Weights of a small image denoising autoencoder.
Model: 27.7M parameters, 64-pixel images, encoder arch vit, encoder moe expert_choice, decoder activation elu, decoder widths [48, 96, 96, 96].
Training: 8700 steps, batches of 64.
Data: trained on scattered letters and digits in many colours, 195000 training examples, 2.9 epochs.
Rows from block 5 of the encoder of a small image denoising autoencoder, named by matrix and row number. Rows with one number within an expert belong to one neuron, the router's apart. Each number is 200 + 40 x the weight over its row's rms, rounded and kept within 0 to 999. All counts start at 0.
Before each expert's rows are labels from the 100 images, of 14976, where the router gives the expert most weight on average: "colour at peak" is the nearest of a few named colours to the mean colour under the peak. Only what is clearly more common there than usual is listed. The data: scattered letters and digits in many colours. In brackets: how many of the 100.
# router: router (encoder.blocks.5.mlp.router.weight, 16x384, trained with AdamW), inputs 288-383
# up: expert up (encoder.blocks.5.mlp.up, 16x192x384), inputs 288-383
# down: expert down (encoder.blocks.5.mlp.down, 16x384x192, transposed), outputs 288-383

# expert 5
colour at peak: brown (74)
router.5,208,184,265,224,201,124,255,160,246,279,206,118,211,248,206,172,206,209,278,138,213,272,198,260,256,199,136,271,259,274,146,171,180,129,198,211,193,155,198,206,216,181,178,123,246,190,76,159,227,185,230,227,213,239,201,207,182,237,236,211,192,261,225,261,229,134,198,238,160,236,205,190,197,164,253,162,171,237,85,159,197,257,177,202,223,217,148,175,201,214,185,234,205,198,163,137
up.0,208,135,272,167,239,247,249,190,152,158,285,239,149,174,235,196,258,190,208,246,249,219,226,133,124,174,177,171,179,189,132,133,140,184,196,207,290,231,243,238,204,201,271,166,201,184,154,157,199,207,176,199,153,232,199,230,240,222,228,206,180,157,230,209,222,217,133,186,160,300,150,201,276,183,230,140,179,219,226,170,149,259,227,222,197,241,238,164,192,192,184,229,213,213,189,177
down.0,140,157,132,178,213,197,110,224,207,196,205,180,195,207,205,255,191,197,213,291,247,231,184,208,199,165,263,239,219,186,226,180,241,261,214,141,217,213,226,264,246,161,173,273,185,156,239,271,177,162,190,164,185,271,216,206,182,137,307,238,167,170,257,176,171,206,221,208,183,197,235,146,194,215,193,168,212,235,157,165,208,275,203,208,232,244,234,224,176,133,215,226,137,170,228,169
up.1,152,101,177,236,198,217,306,195,216,161,143,239,261,163,96,183,141,177,219,207,269,157,269,174,274,227,228,207,218,193,142,235,195,146,290,196,196,136,221,189,219,187,188,164,217,146,218,148,263,190,233,180,185,223,217,192,171,182,188,196,226,235,184,195,182,230,200,280,226,87,131,189,205,212,226,145,240,193,86,221,221,199,132,215,232,229,173,249,222,229,180,153,219,229,182,236
down.1,195,146,173,178,261,183,215,212,124,269,238,153,211,150,197,176,219,219,230,144,137,266,283,206,213,198,178,234,230,168,198,227,223,196,222,128,173,295,267,247,226,202,163,177,188,246,244,199,166,260,141,226,163,274,168,223,240,201,225,216,186,188,167,202,161,245,215,192,229,210,186,284,260,199,199,203,139,168,211,249,178,203,188,241,227,200,251,202,167,180,197,222,184,244,245,92
up.2,201,269,220,170,201,131,179,203,190,188,173,128,193,193,273,138,91,219,149,178,125,243,158,226,174,132,232,187,88,159,238,256,198,221,169,180,215,195,170,219,205,215,188,222,185,232,246,162,238,173,255,256,174,193,166,123,213,243,187,162,163,152,190,166,203,160,232,179,251,178,227,131,213,239,232,152,205,168,286,155,155,199,152,235,163,192,305,176,163,175,136,261,168,260,209,176
down.2,253,184,224,253,172,142,118,273,276,171,197,165,175,237,227,248,208,249,202,151,160,159,208,114,170,145,241,244,206,206,208,209,234,198,200,223,240,146,220,206,180,251,162,152,143,176,190,232,188,238,176,241,165,211,172,165,218,234,221,216,169,260,189,189,218,178,172,161,234,238,150,288,181,164,211,178,291,199,246,194,236,166,230,234,213,213,245,297,169,132,238,217,259,105,228,158
up.3,162,210,165,142,212,219,213,212,176,225,188,142,181,146,109,204,197,106,157,192,259,267,164,145,212,219,197,218,196,200,229,165,234,238,185,146,272,230,201,133,161,149,176,247,187,161,238,187,222,197,275,188,211,180,110,263,151,158,190,338,208,148,138,151,183,188,207,180,185,249,190,243,220,123,220,190,155,183,231,212,236,211,181,219,169,230,210,130,171,256,200,214,203,237,253,232
down.3,277,245,195,210,141,184,171,148,192,245,229,241,256,227,290,217,152,196,217,191,193,233,178,219,182,136,176,136,223,230,257,159,176,224,200,154,150,244,194,199,127,181,222,194,201,153,195,205,208,247,238,272,207,121,166,137,153,239,210,183,133,113,190,201,178,169,175,258,267,144,214,183,183,249,186,192,97,169,201,181,154,120,145,251,191,217,222,203,196,288,221,162,230,242,213,235
up.4,189,184,156,115,182,129,191,192,193,199,174,215,161,226,210,287,219,259,183,218,153,212,295,184,140,193,185,196,178,216,179,155,245,190,188,182,239,223,179,166,166,126,215,240,153,178,230,199,228,191,187,231,180,221,191,229,196,207,219,216,193,172,295,133,288,184,258,263,229,177,151,228,259,185,294,157,235,123,220,257,130,153,249,161,168,208,226,173,195,195,204,247,235,242,179,201
down.4,205,209,139,311,244,266,149,249,201,210,262,246,195,236,283,135,218,167,171,115,169,239,266,200,213,207,213,257,158,218,182,189,168,148,204,189,203,158,300,161,193,163,190,166,226,216,194,179,248,151,180,227,237,169,181,173,183,166,169,177,217,188,227,163,184,216,240,135,173,229,222,216,200,239,217,236,192,254,189,144,199,129,190,179,187,204,212,163,228,197,175,173,170,227,189,140
up.5,160,141,195,153,228,252,107,241,195,257,231,202,201,197,160,163,196,244,179,161,163,246,189,165,154,164,165,115,254,227,189,143,258,171,186,175,233,233,248,172,230,208,155,82,173,173,241,224,236,176,206,233,187,225,194,194,206,158,220,224,254,232,239,213,197,173,202,178,177,182,246,197,176,249,234,241,177,163,185,236,207,126,231,164,167,207,248,233,193,278,265,225,246,207,233,192
down.5,130,202,211,187,175,213,60,187,231,155,227,157,206,199,211,206,185,149,141,221,193,163,263,191,200,244,243,256,183,194,198,149,246,260,227,163,221,172,234,160,146,175,155,269,164,234,208,228,181,299,156,177,218,149,192,201,224,169,216,143,239,256,256,205,191,187,160,271,207,170,169,170,261,214,229,275,205,235,236,235,132,275,200,181,225,234,226,171,258,162,175,268,181,261,198,222
up.6,276,199,169,257,234,226,217,262,201,152,181,182,161,183,178,156,163,271,230,186,236,167,156,232,222,169,157,152,236,242,196,171,247,230,239,178,215,159,141,114,200,219,190,266,147,181,240,210,208,242,195,232,209,186,223,225,227,186,161,185,207,162,174,192,184,219,196,185,207,141,204,264,245,167,217,126,116,187,293,169,213,180,206,228,202,117,187,229,154,252,201,156,219,214,213,93
down.6,189,197,143,171,197,242,180,217,208,225,254,155,99,160,173,215,188,178,189,190,130,86,169,189,212,280,182,270,172,160,261,260,228,183,158,222,187,146,173,160,189,224,195,157,165,172,221,160,214,252,146,304,200,207,180,225,193,221,162,211,153,176,134,207,123,258,150,217,179,190,192,166,281,197,279,271,157,185,167,205,186,202,174,158,181,216,261,213,193,214,233,202,169,183,240,147
up.7,272,245,187,213,206,211,212,256,179,159,247,232,160,126,200,272,149,254,265,207,235,201,191,103,171,227,155,166,164,165,267,203,192,235,215,195,245,198,156,169,236,189,228,144,158,101,186,218,165,136,229,262,243,157,280,191,241,218,216,274,293,238,206,257,162,191,129,167,182,244,251,151,157,246,229,138,137,176,176,205,157,236,165,219,177,253,249,244,259,103,210,212,154,151,184,186
down.7,242,191,185,246,241,176,236,161,212,183,235,185,259,180,160,218,220,175,160,235,176,176,195,131,138,168,243,248,245,229,232,139,116,215,281,234,175,168,185,258,225,237,215,172,265,201,223,242,239,211,228,178,203,251,223,229,207,111,143,177,194,248,178,205,196,190,110,192,176,175,168,236,133,186,105,243,258,217,203,191,200,189,215,249,221,216,255,249,178,209,230,109,159,197,213,247

# expert 11
colour at peak: grey (72)
router.11,195,182,208,198,246,151,200,200,159,171,134,217,199,188,168,233,189,219,201,224,161,219,222,146,130,158,224,179,160,231,240,172,156,283,154,196,162,196,224,221,125,127,200,230,240,187,206,289,139,166,184,228,169,207,175,143,170,181,41,185,202,168,191,268,246,192,223,242,221,230,151,243,178,249,285,174,226,244,188,203,221,177,221,170,173,170,121,185,166,191,223,144,232,186,72,151
up.0,193,158,201,196,168,215,202,182,160,192,252,146,250,245,235,183,225,175,199,205,208,176,183,229,199,151,249,149,213,172,221,191,155,225,182,232,198,214,248,203,214,249,138,235,195,193,129,248,199,182,186,95,223,231,247,189,166,285,175,189,165,226,158,285,231,266,116,187,144,257,184,246,175,242,112,85,169,80,195,238,191,100,179,150,173,238,183,159,165,232,178,203,236,187,254,211
down.0,193,229,182,303,221,192,73,205,264,261,232,209,182,109,158,184,221,232,140,185,216,215,184,288,246,239,196,149,149,198,240,127,266,242,202,157,193,246,267,228,156,221,219,204,130,228,187,272,180,278,216,181,133,184,252,220,209,183,197,213,244,164,200,188,145,246,158,167,203,267,170,204,237,206,124,222,200,190,216,217,253,249,212,129,195,201,254,175,227,224,180,310,215,212,194,219
up.1,138,231,195,211,254,221,191,182,211,135,234,114,258,225,150,197,114,242,191,171,230,245,176,178,224,210,177,179,176,158,181,184,250,226,236,190,182,159,180,211,213,159,234,152,129,209,166,202,108,223,220,132,165,257,241,265,139,253,180,171,225,192,270,171,206,241,94,214,187,214,193,152,262,215,180,179,180,192,189,214,141,186,212,180,228,189,146,163,204,191,291,287,238,104,203,196
down.1,221,176,250,188,204,152,181,223,261,205,114,218,229,194,180,223,187,236,233,150,207,194,239,244,185,175,190,189,196,281,259,129,229,208,156,176,144,202,180,225,188,129,149,140,225,114,206,140,184,163,260,223,242,242,192,252,171,212,185,174,162,149,140,201,266,248,164,208,296,151,204,252,180,189,180,147,160,222,253,191,222,201,136,166,218,171,237,95,199,207,249,180,217,161,174,178
up.2,254,210,190,186,250,269,190,265,59,206,153,153,183,254,169,187,242,154,214,184,199,200,238,192,236,233,172,273,173,137,199,175,178,169,153,175,146,180,130,234,204,250,208,148,200,239,182,205,233,196,159,118,123,154,176,278,135,188,180,205,257,194,177,152,154,178,70,174,180,200,181,152,134,268,172,111,251,198,182,174,222,179,219,246,220,217,182,282,215,201,236,227,217,178,209,154
down.2,215,155,225,168,231,196,135,162,174,189,191,259,186,145,219,215,169,257,215,153,282,240,202,169,211,194,252,232,264,171,151,163,221,234,196,197,160,191,180,156,270,162,193,190,188,217,262,166,186,224,260,246,272,202,177,249,97,267,209,245,200,159,259,246,203,145,211,164,228,184,213,189,184,213,207,230,243,186,193,231,177,157,221,263,233,198,238,246,254,103,169,179,260,217,218,156
up.3,208,227,163,205,171,229,222,197,253,167,192,194,230,227,202,261,173,101,133,210,200,205,204,208,147,136,184,167,167,139,241,202,208,139,198,181,220,213,191,181,210,198,264,268,242,195,244,189,212,193,145,158,234,227,212,193,241,263,210,232,201,249,173,270,131,213,143,183,205,208,278,178,182,176,225,243,170,218,125,196,189,155,214,212,254,181,290,259,188,223,189,134,275,206,146,201
down.3,214,245,151,193,149,155,279,212,183,188,242,208,226,166,244,216,207,259,236,264,193,209,235,249,234,223,171,195,214,171,175,215,193,158,214,253,135,209,132,211,140,194,294,175,208,221,226,147,149,238,209,180,206,239,228,243,223,181,194,202,159,193,155,233,218,163,197,285,200,173,199,224,178,226,261,158,217,103,182,180,244,166,261,119,127,177,294,158,187,179,226,254,228,229,183,207
up.4,210,151,256,208,176,255,207,185,248,232,206,217,123,158,165,184,193,160,219,205,195,181,143,138,135,187,203,210,187,220,172,193,196,198,225,144,256,242,166,184,180,301,157,261,186,189,185,175,141,271,196,151,282,169,205,252,218,224,234,181,204,240,147,117,221,180,171,217,253,245,181,188,112,138,175,178,191,143,222,211,160,211,164,160,145,203,145,209,189,199,227,155,206,243,224,231
down.4,178,164,200,204,216,272,128,242,212,188,157,157,155,141,193,267,152,273,222,187,124,243,200,258,197,225,191,236,254,149,215,196,235,214,180,195,226,105,221,187,154,225,191,169,250,169,177,218,159,163,197,234,148,173,210,239,237,170,199,215,209,179,174,208,196,208,213,186,154,232,174,209,202,100,262,242,258,215,170,274,144,243,171,225,214,308,198,262,201,134,170,177,91,174,167,217
up.5,214,210,184,211,133,224,220,231,171,212,198,245,188,265,168,131,142,174,238,159,243,254,280,215,175,249,217,174,194,219,241,200,250,216,226,233,217,159,235,207,206,180,223,189,252,171,185,168,293,194,206,165,155,200,250,213,193,169,281,153,241,231,224,201,201,257,203,194,205,174,261,245,123,235,202,249,211,162,165,254,240,154,137,138,208,163,178,169,160,144,190,174,242,189,252,183
down.5,202,211,284,180,220,200,227,218,212,102,190,226,157,172,185,175,226,197,255,209,188,291,209,183,199,216,249,247,230,159,192,167,67,135,219,132,255,199,197,195,196,124,222,214,238,175,188,145,212,208,219,235,167,194,248,163,232,248,183,213,203,160,262,213,184,246,185,173,192,155,209,281,178,126,201,254,204,210,162,197,229,180,158,244,201,99,221,268,181,167,202,227,166,128,186,255
up.6,244,145,159,247,224,275,208,219,208,201,163,253,181,246,213,227,157,191,236,262,146,268,175,207,184,183,242,225,211,192,249,187,223,220,211,211,196,200,247,173,219,140,133,189,194,197,229,228,237,175,227,226,171,282,238,99,135,194,176,179,224,152,176,220,251,200,196,226,231,227,188,208,156,235,184,204,310,158,236,157,199,138,217,230,175,245,163,248,273,152,122,207,210,250,156,242
down.6,149,177,231,135,158,210,196,119,136,165,126,210,210,185,116,188,194,205,209,233,216,190,173,174,207,205,156,197,155,179,266,243,273,210,145,174,196,235,156,205,192,227,256,159,218,91,239,201,165,201,202,231,239,197,238,157,128,202,207,225,187,205,223,221,190,275,143,213,235,202,165,143,151,208,192,210,117,138,169,225,208,230,240,205,261,188,266,235,222,126,226,202,229,235,168,200
up.7,240,180,175,208,124,171,235,243,197,157,133,198,190,174,256,214,195,182,219,230,214,158,184,152,216,203,196,174,206,254,154,176,216,196,221,202,201,229,259,173,216,214,182,278,242,233,117,142,233,157,193,165,102,205,143,201,201,121,189,165,175,172,227,228,150,200,276,145,188,188,189,84,210,200,167,234,255,130,170,161,177,198,172,175,174,186,218,204,211,195,230,219,193,218,259,131
down.7,182,225,178,205,226,168,155,215,175,225,192,203,142,166,192,177,213,239,207,229,189,189,212,190,159,191,177,198,183,222,242,162,222,142,129,167,211,195,165,239,149,224,153,169,244,227,243,175,129,238,205,241,214,218,158,239,102,132,131,198,217,123,157,183,126,191,199,148,159,202,203,247,193,73,212,178,230,193,227,279,125,158,136,207,158,271,260,230,198,182,152,135,132,153,229,161

# expert 0
colour at peak: brown (82)
router.0,222,156,193,168,169,230,220,198,234,203,204,236,235,112,233,179,238,233,229,195,226,208,180,151,198,177,136,180,204,163,297,222,191,208,232,146,256,166,179,145,199,186,239,133,210,156,138,179,133,173,208,237,221,164,148,200,201,116,183,247,174,228,226,197,168,221,247,146,145,149,219,211,205,103,227,187,169,178,191,178,236,226,189,252,154,256,258,307,253,194,193,206,184,219,159,219
up.0,219,192,192,209,156,240,232,147,124,174,197,110,193,90,182,181,242,253,227,122,141,164,259,175,154,246,187,232,164,176,256,185,212,223,197,213,249,170,153,191,248,241,179,177,130,154,143,218,184,167,195,229,256,198,244,183,134,204,162,236,203,217,155,234,204,204,195,146,188,172,209,262,243,159,226,231,227,170,177,223,196,148,278,178,218,246,161,296,246,168,241,157,193,164,197,220
down.0,167,150,176,176,241,183,183,255,133,133,195,241,171,188,179,179,256,243,184,198,194,190,189,184,202,163,237,237,194,186,184,247,143,188,189,96,185,205,234,177,202,240,154,190,184,217,204,190,236,191,236,192,183,174,190,193,165,289,211,255,94,160,170,208,255,192,205,165,159,211,145,148,217,221,198,152,141,169,237,227,221,116,183,187,194,209,109,219,192,143,194,168,199,177,179,173
up.1,153,230,181,199,190,160,197,291,210,235,132,197,114,187,220,179,213,185,263,305,222,242,156,231,159,183,147,203,189,235,183,231,237,197,220,207,196,260,174,178,285,188,223,103,232,210,209,168,172,216,206,233,181,202,234,151,208,222,223,249,153,203,219,203,183,158,219,147,167,136,150,288,265,136,267,190,252,232,201,265,148,178,180,230,168,212,251,191,245,253,189,175,147,201,213,224
down.1,212,142,241,168,126,250,250,141,173,274,228,229,242,195,188,193,167,194,210,208,182,228,197,172,224,212,178,232,212,216,184,223,210,160,181,214,276,201,174,272,160,202,195,227,234,191,225,186,118,170,198,232,248,216,213,246,243,207,180,176,213,288,173,254,172,186,202,294,223,240,195,238,191,162,129,217,216,159,212,200,253,178,259,222,174,167,198,217,154,223,177,178,140,188,294,194
up.2,251,224,145,119,207,197,173,206,168,250,208,251,216,209,215,134,169,235,158,167,189,146,183,225,174,212,282,219,249,107,133,219,131,196,256,225,202,123,221,250,177,165,163,233,168,162,169,262,221,148,205,194,231,208,246,266,201,260,236,140,205,157,279,176,178,234,206,126,239,258,196,138,174,269,247,212,225,164,164,228,208,156,232,260,189,155,199,207,155,228,243,238,184,199,264,189
down.2,247,204,221,194,164,261,231,205,217,97,168,240,300,232,152,186,205,197,212,196,182,219,211,216,235,202,170,190,155,219,221,191,185,208,172,204,257,82,144,266,187,227,251,154,170,249,199,108,162,187,146,253,237,187,195,267,233,237,174,184,251,195,231,121,138,253,256,177,231,276,131,251,195,231,203,226,205,192,105,259,247,180,192,237,128,204,241,217,143,240,146,186,140,308,268,135
up.3,233,187,164,225,225,218,274,170,201,165,178,263,140,138,200,189,177,223,225,179,221,209,232,197,136,189,188,204,300,178,213,201,186,175,220,186,252,183,212,211,211,204,178,211,225,205,166,221,191,188,208,233,217,141,206,130,244,169,130,176,200,208,197,210,194,155,222,230,183,234,173,146,160,213,168,230,212,272,181,173,208,195,123,238,178,176,248,228,223,273,246,176,192,181,187,244
down.3,108,203,215,203,206,166,193,191,154,237,266,178,187,190,232,157,229,224,193,207,152,250,191,234,169,261,297,235,142,292,205,203,210,180,159,273,201,171,186,221,176,227,211,191,218,203,220,216,128,120,193,174,165,240,185,226,200,243,181,212,143,137,261,157,233,171,174,195,124,190,164,132,180,188,142,188,147,224,237,151,226,235,164,156,188,187,179,273,265,181,226,218,159,156,167,205
up.4,205,142,279,191,157,223,235,133,203,196,183,214,125,240,214,144,241,178,243,168,218,180,182,201,161,211,242,249,227,206,260,250,248,249,227,239,223,228,237,142,243,164,188,215,185,225,177,221,221,223,219,196,320,203,158,209,181,129,241,168,198,273,228,214,163,160,250,222,197,204,246,204,238,137,86,192,241,242,124,154,172,204,218,184,173,193,177,269,231,159,287,249,202,204,217,186
down.4,223,260,184,217,184,208,181,174,206,174,147,179,160,245,176,229,225,248,218,212,190,141,190,147,144,195,295,223,97,152,192,204,169,137,260,214,178,194,221,214,167,197,146,231,175,228,177,198,193,227,160,153,177,143,278,202,169,246,195,190,140,209,180,163,128,143,105,212,246,228,187,244,242,208,191,114,216,254,188,231,164,236,211,208,263,217,158,148,183,209,268,143,261,195,206,169
up.5,194,237,195,212,260,218,190,208,191,189,213,203,174,170,152,210,218,175,181,200,209,306,194,157,170,214,229,183,147,216,170,143,246,198,212,201,259,166,255,259,199,216,225,152,266,140,264,214,218,167,66,177,181,111,159,190,260,227,179,144,254,196,226,248,154,239,184,204,212,194,181,277,239,209,179,158,205,173,138,116,242,226,235,264,330,271,191,159,288,262,146,155,182,197,221,236
down.5,217,143,211,206,227,255,149,187,207,172,238,255,180,231,216,190,208,158,194,221,163,137,299,62,270,265,209,169,196,228,243,248,199,182,219,213,216,149,145,260,168,248,183,114,229,204,221,159,227,118,248,213,212,287,213,208,171,175,235,239,171,197,261,175,245,203,214,186,123,208,196,246,185,155,162,199,227,193,261,239,261,188,232,254,179,190,154,291,163,233,192,215,200,195,126,146
up.6,224,253,213,220,194,202,317,242,281,203,275,206,145,84,267,164,129,187,189,207,202,193,159,184,157,177,220,198,80,191,245,303,203,203,224,225,202,241,193,175,157,201,290,190,185,237,203,188,227,226,221,188,253,192,281,238,211,174,192,258,177,118,256,202,223,214,197,209,170,191,182,135,258,144,145,201,280,191,239,215,202,195,213,183,224,134,211,228,181,180,176,185,136,235,181,256
down.6,181,201,118,265,193,188,175,289,239,165,188,229,209,169,158,134,222,178,219,233,208,138,170,252,231,169,264,206,157,182,195,241,147,242,298,228,186,167,220,188,205,98,299,232,167,229,184,164,164,198,180,202,203,153,211,221,203,237,224,243,179,222,160,229,188,211,245,214,231,181,199,115,166,302,121,157,241,207,250,209,168,227,224,195,161,214,199,199,200,229,275,246,205,216,222,204
up.7,196,149,208,231,130,184,230,131,177,141,201,250,184,220,152,213,238,136,215,243,238,249,232,174,179,178,242,215,223,169,222,117,217,141,230,185,197,174,235,197,231,236,177,227,170,307,248,244,270,249,180,203,236,219,253,244,262,140,221,221,166,193,231,169,151,168,212,43,207,163,171,203,157,153,231,141,208,197,189,227,229,213,244,281,270,109,184,125,235,248,215,233,197,195,240,173
down.7,197,252,186,224,206,147,172,163,112,172,122,175,162,142,201,209,175,191,216,210,234,191,180,183,277,208,231,201,214,215,184,198,278,179,177,148,207,271,173,251,171,200,177,145,199,228,191,195,202,208,174,170,230,254,195,203,240,193,138,295,261,170,159,213,203,171,290,227,191,134,198,243,223,208,231,194,289,128,178,240,160,198,186,216,155,206,187,138,159,205,196,197,274,110,202,235

# expert 13
colour at peak: brown (83)
router.13,183,108,193,248,225,262,329,175,270,166,215,221,199,242,274,171,266,202,142,156,149,221,209,240,186,183,223,168,197,223,205,221,213,208,232,186,171,209,184,189,162,243,230,254,252,204,248,184,241,196,256,241,255,190,222,190,185,248,213,187,156,227,183,229,181,121,146,279,107,110,197,196,69,214,249,212,180,204,254,225,229,168,175,149,241,162,230,235,156,201,245,214,184,156,177,230
up.0,178,174,161,168,164,195,146,228,189,156,116,198,159,144,248,194,185,214,153,225,244,209,167,182,208,227,175,163,207,203,161,220,227,222,227,243,202,215,215,203,207,225,246,266,145,195,180,203,190,177,227,192,135,232,149,296,181,215,174,234,143,154,178,215,214,240,214,149,216,181,289,207,227,207,162,190,254,293,153,232,177,216,237,158,153,142,220,198,259,273,194,189,217,161,222,188
down.0,151,240,209,228,182,263,163,237,187,224,146,187,244,152,207,219,114,136,183,140,224,184,186,175,233,297,141,161,233,198,231,179,175,224,197,236,163,219,242,249,190,175,177,207,212,211,191,184,225,189,192,276,245,183,206,210,191,207,164,235,111,218,265,247,149,174,179,205,254,236,211,200,197,231,182,246,231,249,134,248,190,168,205,186,221,217,222,125,205,231,170,154,224,208,171,190
up.1,200,219,244,198,172,184,189,226,122,195,228,242,217,156,118,166,171,127,220,141,197,262,236,173,155,154,171,195,202,250,74,132,177,174,236,196,210,136,219,261,228,138,146,195,172,318,255,258,162,174,263,174,146,146,178,262,193,93,162,193,129,170,235,197,203,250,145,178,159,196,131,206,230,197,235,192,157,198,226,160,251,214,184,157,213,187,149,135,194,166,223,217,191,256,201,228
down.1,187,254,223,242,101,226,224,142,143,168,171,150,170,204,184,265,195,220,228,184,201,186,219,176,151,203,175,185,247,263,172,117,182,181,199,225,213,197,218,263,218,188,208,159,174,139,181,232,197,232,151,244,132,146,217,218,245,222,190,144,220,199,230,228,207,238,154,264,144,165,244,105,174,175,153,177,168,181,195,211,225,207,237,171,132,201,283,185,149,202,186,173,281,210,284,219
up.2,154,168,169,179,233,243,250,190,133,147,278,156,155,239,125,225,134,149,220,148,226,224,233,203,202,192,239,154,177,172,262,152,248,199,209,180,219,164,248,170,231,143,186,179,182,240,196,191,221,234,139,231,171,131,176,216,228,160,184,264,147,178,245,249,213,121,155,167,158,153,256,230,247,180,180,261,163,163,171,201,242,174,151,280,205,236,212,107,249,196,198,186,223,230,178,179
down.2,195,230,143,126,194,173,96,259,252,169,170,233,189,223,200,166,238,200,214,163,211,255,208,195,152,272,150,220,219,144,193,188,164,184,221,209,202,187,155,196,191,166,160,221,278,246,183,260,228,281,160,202,210,236,214,188,172,242,152,228,153,163,203,173,102,222,172,210,246,275,168,179,160,128,205,218,192,198,224,200,169,139,202,152,217,243,148,235,200,219,264,161,162,173,174,197
up.3,137,182,247,254,179,207,234,203,176,244,194,165,204,204,207,251,189,234,152,242,191,140,229,146,132,252,167,301,224,185,188,174,211,206,154,151,184,247,202,209,193,151,279,135,187,189,165,173,199,184,191,162,202,190,200,246,231,170,181,171,254,184,284,167,214,230,185,222,185,195,101,228,161,151,224,230,221,193,189,235,155,172,188,233,164,240,291,246,144,165,193,204,163,150,172,158
down.3,287,153,194,181,178,277,163,171,137,188,166,178,160,206,213,182,190,250,215,197,205,246,214,186,236,173,240,180,193,176,220,247,266,158,246,209,130,203,226,140,166,215,208,153,213,130,197,164,239,240,232,278,119,203,192,217,177,236,210,254,176,182,258,172,250,243,139,219,183,226,234,217,179,117,222,202,250,153,204,156,150,202,321,219,253,184,177,250,214,144,138,166,248,177,174,203
up.4,149,146,233,177,242,232,124,155,125,171,185,160,213,166,247,214,154,251,189,206,181,234,233,132,243,221,173,187,184,160,225,171,183,187,218,260,231,175,216,185,180,218,249,249,143,186,203,178,143,165,237,207,212,159,288,257,247,184,225,210,270,261,230,244,259,225,162,208,237,284,151,208,177,221,183,262,183,199,205,227,226,214,265,200,178,165,222,131,236,185,219,171,210,198,162,176
down.4,151,196,168,146,195,180,228,196,248,192,164,176,191,159,170,144,167,192,226,207,195,186,170,251,159,176,244,219,309,247,211,186,114,182,144,160,165,219,247,235,221,89,121,164,260,204,149,220,168,194,103,159,135,206,224,134,193,202,165,221,204,209,202,181,181,191,214,179,272,106,192,197,222,83,263,171,150,223,207,245,173,162,230,247,278,168,129,267,152,225,161,249,245,226,202,201
up.5,171,241,173,194,214,207,259,163,191,195,149,220,216,214,263,153,286,273,231,137,175,145,299,209,177,172,227,202,248,139,202,181,198,171,122,148,289,160,259,195,187,134,212,177,151,241,184,272,188,211,217,145,174,170,223,273,176,137,246,222,242,189,243,212,214,253,128,187,162,197,186,248,142,152,194,141,247,209,224,175,186,185,284,150,279,275,134,226,160,236,275,199,207,190,219,182
down.5,215,185,241,242,198,222,181,126,140,170,218,210,197,205,223,219,246,272,217,268,195,238,222,242,313,133,236,210,216,165,200,235,145,247,206,196,228,193,190,193,209,184,190,261,183,189,175,272,288,186,225,266,247,170,157,283,187,213,248,229,275,187,224,208,109,191,209,222,150,207,191,161,215,188,205,194,194,254,191,168,203,285,197,135,174,222,176,157,191,177,220,108,200,117,127,265
up.6,275,204,253,236,242,214,204,241,194,138,227,275,226,284,259,166,198,193,234,188,131,213,132,178,141,237,310,215,163,212,185,151,158,125,242,270,197,291,226,318,250,238,258,95,222,253,233,219,248,129,187,190,215,150,296,232,212,139,172,200,165,190,199,253,257,202,169,145,212,286,146,178,181,194,192,167,245,235,200,261,241,193,152,192,190,247,217,266,231,200,129,224,259,191,157,268
down.6,181,237,271,209,209,234,196,214,229,213,170,209,174,194,216,189,198,178,181,226,260,197,200,185,195,196,157,170,288,167,174,285,214,191,172,181,250,236,267,144,178,157,184,189,239,171,191,233,230,248,113,223,223,166,191,204,195,270,186,225,178,192,136,243,163,163,179,158,164,225,165,176,94,229,230,201,213,249,229,236,236,243,207,151,251,210,186,219,202,216,119,262,238,183,217,217
up.7,182,166,143,209,234,231,215,207,270,221,183,201,186,217,299,210,146,201,265,219,181,202,205,185,183,216,185,191,288,286,219,162,234,181,212,235,135,247,248,244,191,180,194,154,229,202,289,245,236,273,202,186,178,235,181,288,144,231,237,264,247,183,263,171,209,229,171,171,223,138,232,209,182,158,238,229,257,164,245,221,166,160,209,194,129,200,223,138,199,206,201,263,224,141,121,212
down.7,222,219,134,218,222,148,252,249,168,147,209,187,197,269,240,226,266,227,214,203,219,170,167,126,181,182,186,264,148,235,114,240,180,197,131,222,183,190,219,142,212,179,183,178,244,192,225,176,191,217,120,218,194,240,179,178,202,125,258,269,127,213,196,231,233,131,230,188,270,243,220,200,130,223,143,261,131,164,121,195,172,142,185,183,187,226,168,222,252,251,233,171,179,181,285,225